config.yaml
dataset: "drawings of small networks of dots and links"
train_examples: 195000
image_size: 16
layers: 7
norm_position: "pre"
mlp_ratio: 6
fused_qkv: false
parallel_block: false
inner_norm: false
beta1: 0.85
eps: 1e-06
final_lr_fraction: 0.1
Rows from block 3 of a small autoregressive pixel model, named by matrix and row number. Rows with one number belong to one neuron. Each number is 128 + 24 x the weight over its row's rms, rounded and kept within 0 to 255. All counts start at 0.
After each neuron's rows are labels from the 100 images, of 14976, where the neuron reaches its highest value: "top examples" is what is common among them. Only what is clearly more common there than usual is listed. The data: drawings of small networks of dots and links. In brackets: how many of the 100.
# fc1: MLP up (model.blocks.3.mlp.fc1.weight, 1920x320), inputs 0-159
# fc2: MLP down (model.blocks.3.mlp.fc2.weight, 320x1920, transposed), outputs 0-159

fc1.690 [ 88 104  93 139 123  92 125 134 139 101 111 180  82 107 129 161 151 134 128 116 122 102 112  96 128 116 117 110 101 103 118 125 152 165 101 147 112 158 129 197 141 144 127 149  94 105 116 168  76 153 172 132 112 146 116 157 115 148 109 129  82 155  96 136 105 127 121 146 131 120 193  91 150 147 144 124 156 124 126 154 129  93 172 149  65 104 119 132 153 146 115  80 139 148 121 132 117 133 121 161 106 129 126 132 148  85 160  92 155 119 168 118 142 148 127 126 108 163 140 128 120 103 117 140 141 121 132 146 110 185 154  81 133 107 126 120  99 138 149 100 148 179 149 135 145 115 149 153 143 139 133  98 132  94 108 125 135 161 160 164]
fc2.690 [142 137 145 158 135 127  96 113 163 141 108 132 118  91 144 123 139 106 119 179 166 119 151 105 135 163 165 107 134 139 129 137 112 105 144 109 126 130  96 139 133 112 160 147 113 123  84 121 133 184 157 162 127 103 119 113 129 117 130 148 155  95  97 148 149 168 146  76 118 134 121 155 115 142 147 156 106 114 140 158 138 132 187 115 141 126 165 151 109  98 139 129 117  74  99 141 139 129  63 125 122 104 172 115 115  93 105 130 136 120 113 125 108  89 125 101 184 145 147 138 106 101 140 162 137 125 142 100 138 145  96 152  92 170 125 182 134 109 155 125 112 105 138 180 126  97 109 115 158 145 127 135 141 161 148 127 145 112 115 109]
top examples: complete (100); laid out on a circle (100); white dots (28)

fc1.19 [148 131 132 104 135 171 117 147 100 142 103 146 157 131 121 162 133 121 131 120 137 100  97 101  88 118 113 139 120 152 108 148 105  99 121 140 131  99 108 120 101 130 120 126  97  97 127  98 126 104 127 115 154 147 144 125 157 105 115 100 112 169 130 102 120 101 174 139 104  93 130 124 136 138 153 144 118 138 112 106 119 153 140 194 147 122 166 167 138  95 133 165 149 121  80 108 165 103 144 147 115 136 100  88 132 127 109 161  95 103 168 185 141  99  99 160 137  95 162 161  80 129 122  90  96 121 113 109 113 114 156 116 159 138 104 123 127 121 165 145 109 120 103  82 115 140 131 123  84 141 117 121 104 106 104 123 153 147 142 169]
fc2.19 [109 165 129 186 111 131  91 128 185 147  76 160 138 126 143 128 122 114 107 137 154 134 133 142 129  57 159 143 162 158 111 119 130 132 148 130  94 131 131 141 127 121 136 117 125 124  25 125 113 177 150 136 132 138 106  72 149 123 104 120 107 104 115 124 104 128 142 115 128 114 108 114 149 128 124 150 132 107 114 141  98 178 185 111 140 143 102 115 120 113 131 116 152  96 121 121 192 132 126 141 113  96 196 111 149 112 122 153 150 127 110 131 145 123 113 136 159 138 129  97 128 119 127 105 165 128 134  90 129 135  57 146 122 130 150 195 163 112 121 104 139 129 128 187 120  89  89 103 148 199 118 127 139 156 121 139 131 107 117 116]
top examples: complete (48)

fc1.436 [137 143 123 125 124 113 137 135 123 128 145 152 139 122 145 164 129 123 138 132 129 126 157 149 136 110 122 134  99 146 126 128 134 137 110 103 157 145 147 134 171 164 143 130 127 122 141 141  88  74 108 119  98  93 136 165 117 117 112  86  98 130 145 125 118 139 131 138 142 147 129 116  89 125 109 114 130 126 117 153 107 125 107 113  74 141  98 169 108 122 159 161  70 134 133 133 128 163 126 170 138 155 106 125 146 123  94 101 105 135 154 117 147 120 119 123 125 103 107 143 115 150  94 141  85 128 132 142  93 139 173 111 130  73 115  72 122 155 144 162  85 109 107 113 160 118 105 161 131 148 115 112 125  85  77 140 172 177 142 157]
fc2.436 [124 107 112 153 140 101  94 121 146 163 146 123 112 133 147 118 160 111 107 169 102 120 130 131 127 186 163 101 178  93 104 127 118 110 139 123  95 171 129 115 113  80 162 172 124 104  43  98 149 137 133 192 110 119 102 108 122 129 163 137 129 124 124 132 168 156 134 104 130 125 123 114 124 164 125 144 121 168 129 127 141 154 164 135 147 104 139 172 127 101 153 115 113 128  81 125 138 105 125 109 170 118 149 115 118  86 120 121 122 116 150 118 137 104 110 112 139 149 167  90 107  89 113 113 137  81 174 118 139 121  84 130 121 135 126 206 128 121 164 131 118 139 168 149 110 100 138 100 139 135 124 147 148 130 113 108 145 100  99 118]
top examples: complete (28)

fc1.566 [159 144 137  87 145 134 151 105 108 145 102 137  91 109 122 106 155 141 106 111 145 111 124  98 139 125 135 122  93 124 129 139 136 131  79 170  94 131 151 172 120 112 125 149 150  95  75 107 121 143  81 144 109 165 101  90 146 121 132 126 108 184 175  90 122 139 120 142 118 112 160 106 129 129 124 159 103 131 127 142 133 181 141 162 108  66 114 115 124 155 139 123  95 141  90 131  79 101 112 160 139 123 140  94 128 127 157 139 114 118 186 104  74 133 142 126 162 104 165 120 217 147 124 112 127 131 117 117 101 134 111 115 151 128 104  82 131 134 147 138 135 151 153 136 107 154 113 103 149 126 100 110 134 141  84 124 123 150 129 128]
fc2.566 [133 156 108 102 120 118 138 101 155 102 110 168 124  99 111 140 147 186 144 163 161 147 158 126 147 149 130 131 106 166 181 159 113 122 127 124 115 121 122 104 150 137 135 114 134 117 190 130 122 135 117 146 107 117 123 116 141 138 161 173 137 164 141 137 116 158 118 133 129  83  99 100 130 108 136 156  99 157 126 139 135 121 171 118 164 148 146  97 125 124 103 204 100 131 113 147  99 121  76 148 153 126 114 144 120 121 122 121 161 113 131 105  85  96 146 118 166  89 101 154 153 138 126 160 129 134  89 139 106 115 151 116 128 173 149 114 116 120 111 155 114 127 168 137 150 149 100 107 121  75 159 131 137 104 141 124 104 135 159 130]
top examples: orange dots (84)

fc1.257 [130 129 164  94 113 151 177 154  90 121 146  96 115 101 147 125 162 112 167 142  69 120  90  87 118 104  65 128  99 121 111 124 128 143 118 110 140 141 163 130 137 132 125 126 115 129 108 121 149 129 172  99 124 163 131 123  69 108 116 105  65 139 116 145 107  97 161 151 102  77 161 106 128 150 132 158 162 138 140 179 136 151 176 161 103  94 148 159 110 164 104 155 148 123 112 128 113  88 127  96 123 140 100 101 139 125 110 108 141  87 136 149  88  97  93 141 143 111 132  71 133  76 140 126 133 107 177 156 113 137 131 148  96 111 123 145  87 142 169 125 103 137 116 109 143 138 135 142 149 128  96 142 135 103 159 132 142 106 111 113]
fc2.257 [111 115 168 113 125 180 144 111 113 129 104 117 105 157 118 102 145 120 127 145  85  99 131 125 107 108 107 154 164 116 111 134 117 161 127 101 119 115 153 129 151 134 100 156 145 110 123 144 166 136 157 138 160 161 131 110 118 127  88 105 174 179 119 143 149 104 143 146 106 135 137 136 121 140 124 150 148 133 151  98 157 144 129 106 122 101 103 140 112 126 140 145 141 174 119 137 118 139 116 105 145 120 104  72  74 169 130 124 128  99  96 139 110 151 116 129  90 110 151  85 107 112 117 175 119 139 148 150 131 138 136 157 107 120 138 105 135 124 143 145 132 130  30  77 140 135  65 147 154 137 135 154  95 115 124 120  99 114 138 115]
top examples: complete (44); orange dots (32); pink dots (30)

fc1.46 [119 139 119 173 153 142 143 154 126 137 111 139 135 111  94 124 111 139 119 114  98 111 101 150 130 103 118 149 137 104  89 105 144 114 118 112 109 157 134 105 143 119 154 112  91 110 129 127 132  93 142 170  84 134 106 142 104 122 119 101  52 116 106 100 121 160 107 138 115 106 137 120 141 146 111 134 111 133 146 182 125 130 142 187  91 154 121 178 119 141 122 115 115 147  62 144 131  89 132 126 134 154 137 145 167 144 158  97 130 111 126 145 142 114  97 135 109 157 132 121 146  83 117 116 132  91 137 132 134 189 128  93 121 106 148 127 107 166 148 151 116 130  94 133  93 122 129 120 113 128 130 106  61 146 121 130 119 118 128  96]
fc2.46 [137 146 156 106 128 129 133 121 145 102 107 148 131 135 133 113  49 140 149 135 123 101 117 103 120 118 104 124 124 115 150  93 120  92 128  93 127 126 120 110 144 150 117 140 106 152 143 115 137 103 145 142 111 140 149 151 120 101 121 158 179 133 105 134 104 139 133 140  85  48 118 125 103 146 126 130 131  87 140 138 146 127 139 142 117 155 149 132 101 123 134 161 126  99 118 146 124 181  91 156 149 140  93 136  85 175 139 109 170 104 131 105 116 130 117 170 131 131  88 126 108 131 123 123  99 130 117 133 124 137 110 126 132 157 122 107 123 135  91 151 114 137  46 132 148 186 126 159 113 104 169 134 103 115 151 147  83 151 152 142]
top examples: orange dots (39)

fc1.737 [113 126 122 126  98 129 126 143 101  96 129 107  97 122 121 134 159 131 142 133 153 142 103 144 140 113 104 130 166 110 120 172 127 135 118 122 120 122 124 203 135 102 158 140 144 156 106 109 132 179 150 106 163 106 153 124 119 167 138  94 131 148 182 163 129 157  96 132 114 118 128 100 177  87 166 110 164 123 146 116 135 118 139  71 129 100 130  81 143 107 147 119 115 153 150 136  78 119 161 128 113  57 142 110 129 102 133 147 133 176 111  66 123 143 164 104  85 131 145 115 116 159 134 141 126 121 141 147  79 116 115 118 115  99 127 175 127 120 121 111 124 161 156 116 153 142 120 148 169 125 130 135 163  88 101 169 122 125 134 133]
fc2.737 [118 116 132 127 105 133 127 153 123 110 103 123 131 157 126 130 100 115  63  90 138 157 134 110 115 125 109 163 100 110 139 123 136 149 126 120 130 136 138 124  81 117 137 144 125 140 142  98 139  86 103 114 122  77 167 159 110 112 136  94 109 113 146 168 141  58 124 165 168 100 158 113 126 122 111 109 114 103  98 101 114 145  97 142 143 110 125 182 144 132 144 142 156 139 150 131 164 147 154 128 134 158 105 102  95 131 178 115 112 127 144 118 161 157 127 144 120  96  96 134 142 119 145 123  93  99 123 122 100 107 142 117 137  82 134  93 126 130  85 117 155 110  82 139 119 125 154 136 108 182 139 146 125 108  97 112 130 156 121 158]
top examples: complete (53); teal dots (37)

fc1.270 [101 223 131 110 127 124 130  98 123  87 120 166 112 114 173  82 125 122 102 129 114 129 140 122  97 108 110 125 174 115 107 147 119 126 143 126  99 133 105 107 142 134 117 148 140 159 141 128 132 160 148 127 144 112 165 143 152 140  82 120 171 138  94 141  93  81 141 112 163 124 114 174 180 119 119 148 147  85 136 133 139 142 124 147 127 155 137  58 149 128 120 137 149 149 136 136 145 112 111 174 121  84 105 139 118 141 134 166 149  88 140 144 115 111 152 149 125 156 104 109 119 140  98 142 128 137 153 101 135 125  98 120  63 124  84 115 146 111 120 120 141 162 110 151 125 123  95 181 135 140  99 189 159  80 122 124 110 129 149 125]
fc2.270 [176 142 172 115 153 111 107 113 140 146 123 134 155 129  90 130 126 153 150 155 164 113 146 103 120 137  68 144  94 132 166 149 129 143  95 129 122 109 116 128 144 132 109 175 142 137 155 118 153 142 172 132 126 133 162 113 144  93 185 121  89 150 128 145 177 168 129  54 115 147  79 176 137 112 113 120  99  96 124 104 158 110 182 139 141 161  76 111 104  86 125 164 116 111 148 154 121 158  96 115 153 108  97 143 147 116 111 131 135  79 145 167 115 148 109  92 118 103 119 157 157 135 119 162 158 181 134 114 106 130 173 130 111 147  98  92 141 136 111 179  98 111 135 118 116 137 113 125 131 107 150 143  92 137 138 122 150 152 121 104]
top examples: laid out on a circle (93); complete (54)

fc1.401 [125 131 124 129 132 137 139 172 116 121 148 172 174 122 122 157 128 152 128 134 133 115 105 123 126 112 108 136 100 108 102 144 116 100 121 148 145 127 140 124 154 133 148 134 126 105 161 113 108  73 134 163  92  99 128 123 145 118 102 114 116 155 138 101 118 135 144 142 154 123 121 109  92 168 131 144 126 143 146 131 115 167 133 122 141 152 112 167 129  80 102 119  77 120 138 112 162 107 132 160 140 146 106 117 162 113 130 118 115  91 123 146 118  74  77 160 150 131 158 133  98 145 106 118 113 109 136 127 121 145 142  94 157 141  99 103  97 123 127  76 107 119 118 121 143  88 111 152  79 165 131 111 120 114 134 156 143 158 103 122]
fc2.401 [140 165 148 116 167 126 121 119 111 129 103 125 128 128 129  93 128  95 128 115 100 112 182 103 143 131  86 114 127 170 161 125 127 108 103 121 134 123 117 149 115 155 151 135 130 154 142 118 128 166 172 104 116 129 141 130 124  97 121  99 132 107 133 172 120 160 143  52 141 105 104 158 158 127 139 132 145  87 126 106 174 119 180 111 124 146 121 105 121 104 162 138 132 105 116 132 112 118  83 111 139 106 152 130 117 163 165 118  71 124  97 106 104 118 139 119 165  88 137  86 130 144 146 120 177 146  96 122 112 131 133 168  77 157 137 127 108 106  97 150  93 108 159 147  72 123 146 118 127 140 175 129 152 111 111 121 119  85  92  98]
top examples: laid out on a circle (79); yellow dots (27)